From a checkpoint of a small image classifier: num experts 4, adam_atan2 at rate 0.0022.
Rows from block 11 of a small image classifier, named by matrix and row number. Rows with one number within an expert belong to one neuron, the router's apart. Each number is 128 + 24 x the weight over its row's rms, rounded and kept within 0 to 255. All counts start at 0.
Before each expert's rows are labels from the 100 images, of 14976, where the router gives the expert most weight on average: "strongest on" is what is common among them; "patch colour" is the nearest of a few named colours to the mean colour under the peak. Only what is clearly more common there than usual is listed. The data: seven-segment displays showing three digits.
# router: router (model.blocks.11.mlp.router.weight, 4x256), inputs 172-255
# up: expert up (model.blocks.11.mlp.up, 4x256x256), inputs 172-255
# down: expert down (model.blocks.11.mlp.down, 4x256x256, transposed), outputs 172-255

# expert 2
strongest on: green glow
patch colour: green
router.2 [133 127  98 133  91 128 138 135 145 179 150 150 168 168 145 102 122 151 120 121 170 119 106 173 190 154 114 138 135 140 172 135 101 115 137 142 145 124 133  96 152 138 102 115 124 116 129 122 178 163  95 134 127 117 104 146 162 111 133 115 119 142 156  97 131 144 138  93 149 121  83 139 118 104 129 106 142 136 116 127  92 129 118 149]
up.33 [ 99  83 109 136 152  92 102 107  99 144 130 139  86 126 183 102 132 117 147 167 170 166 163 136 147 152 134 169 110  98 137  93 111  68 129 132  93 143 113 119 133  97 104 148 123  97 101 119 145 157 134 108 149 135 129 177 127 109 156 116 169 132 109 111  81  99 120 121  92 163 101  90 117 119 137 115 109 127 142  94 125 108 131 143]
down.33 [135 141 146  95 135 113 158 158 139 119  89 104 129 110 160 115 132 117  91 130  83 122 156 102  95 104 111 117 129 105 132 101 160 127 116  98 109  99 161 146  98 106 136 158 141  92 149 147  95  97 152 150 147 114 146 151 124 157 122 140 131 145 138 156  89 137 128 134 151 155 135 106 147 155  96 123 110 155 135 152 148 108 117 129]
up.34 [128 150 115 135 147 143 143 162 158 134  90 150 136 131  97 120  74 121 137 136 117 134  87 103 117  98 131  93 114  82 148 147 151 159 167  91 133 112  99 133 118 111 101 161 150  99  87 140 132 129 114  99 117 118 142 111 149 175 111 153 157 104 116 138  95 132 116 145 142 156 127  90 129 142 115  97 103 158 133 121 137  71  97 144]
down.34 [158 161 124  90  84 156 162 153 117 128 146 123 134  90 131 116 126 120 135 100  89  92 119  90  96 113 123  92  86 135 151 126 143 155 125 140 135 120 120 151 155 135 115 128 166 111 119 116  85 101 127 140 124 124 125 129  91 132 141 154 140 101 129 179 130 109 128 147 134 144 159 131 144 112 120 153 120 126 107 127 138 120 159 128]

# expert 3
strongest on: dark on pale
patch colour: grey
router.3 [118 121 155 140  96  96 111 148 122 100 132  76 136 122 128 147 163 119 185 112  77 111 141  87 120  76 147 139 154 146 146 104 165 108  82  83 137 125 151 125 123 110 150 121 108 142 107 125 127  88 155 146 128 133 154 132 135 121 116 127 160 168  93 135 132 122 117 138 135 109 139 112 100 147 107 114 164  99 135 109 148 142 139 106]
up.33 [148  84 107 150 141 133 109  95 143 115 153 107 140 121 165 172  94 152  91 116 175 131  82 150 104 148 136  90 154 153 110 154 137  88 105 123 180 105 145 119 153 141 103 108  90 170 129 152 122 137 118 116  92 137  90 174 127 121  93 123 125 167 132 125 163  85 147 113 141  93 156 148 142 112 146 143 148 141 153 128 133 149 162 117]
down.33 [146  87 146  82 129 142  91 121 107 144 119 145 121 111 144 104 125 122 156 125 115 102  97 140 122 105 181 109 142 111 164 107 129  89  90 113 187 138 143 163 135 113 110 160 132 161 118 131 136  85 115 137  90 162 171 165 129 140 126 202 116 110 121 154 117 143 106 123  92 109 122 113 155 118 128 144 146 135 110 142 145  96 148 158]
up.34 [170 167 165 114 120 140 131 141 133  99 127 129 141 146  62 113 162 117 138 101 111 106 144 139 145 156 121 117 146 145 112 170 127 180 120 119 122 121 120 138 157 123  89 118 154 160 134 102 150 124 142 136 151 127 108  61 133 107 106 132 128 108 137 106 158 126 113  89 131  90 137 121 101 141 141 142 169 105  97 144 108 150  96 124]
down.34 [106 141 136 136 143 137 118  76 106 129  81 127 135 134 112 118 133 130 135 143 125 204 165 101 118 134 130 127 114  88 153 126 195 139  84 122 118 136 110 101 150 109 145 167 136 153 105 118 124 120 136 116 158 130 153  86 147 124 145 147 137 130 104 139 114 115 109 185 112 136 113 155 135 149  93 122 128 131  99  89 126  65 108 117]

# expert 1
strongest on: amber glow
patch colour: brown
router.1 [116 175 165 143 158 132 134 108 106  58  58 109 134  93  94 123 115 103 165  91 109 124 160  96 102 116 156 148 140 115 125 155 173 178 121 123 100  97 128 131 171 121 102 142 166 138 151 118  95 111 135 132 145 149 122  96 151 119 124 180 116 120 137 145 119 123 160 158 126 114 111  75 127 145  97 168 135 113 137 127 136 115 118 133]
up.33 [111 113  92 114  75  98 102 133 158 149 156 117 153 120 101 168  95 121 154 174 171 139 105 135 152 132 166 100 134 118 152 143 135 117 141  92 153 168 121 132 129 124 117 143  89 104 101 102 141 114 154 118 109  77 175 109 134 154 114 123 148 158 107 136 123  95 117 139 150 123  95 132 134  76 113  94 141 109 154 108 140 115  91 108]
down.33 [161 166 129 176 148 153 161 172 129 136 131 153  97 152 132 134 139 132 121 130 117 139 104 133 151 163 109  88 116 139  85 134  90 164 122 145 119 101 146 167 126 145  80 105 138 137 170 126  90 148 158 143 127 142  81 125 128 122 109 131 128 126  85 129 144 117 109  91 156 110 120 119 130 172 132 156 151 133 121 113 140 163 117 146]
up.34 [140 123 116 135 146 175 121 114 113 100 145 124 134  96 175 118  97 123 144 138 153 108 145 116 127 115 152 145 113 109 120  98 136  82 145 131 131  83 114 138 173 138 105 143 152  97 141  97 123 102 152 117 127 148 108 164  73 153 124 139  93 116 102  93 106 122 150 107 121 164 160 106 145 105 145 151  86  93 131 142 167 101 148 110]
down.34 [ 99  98 141 105  87  55 128  97 156 132 124 122 111 148 147 137 152 117 140 124 121 126 166 114 165 117  83 177 149 145 147 103 124 111 100 107 134 174 139  99 131 106 142 122 118 141 150 141 156 162  96 142 134 125 159 157 138  89 122  67 152 129 158 111 121 130 101  97  95 113 118 120  94 144 115  97 138 140 124  96 120 160 106 161]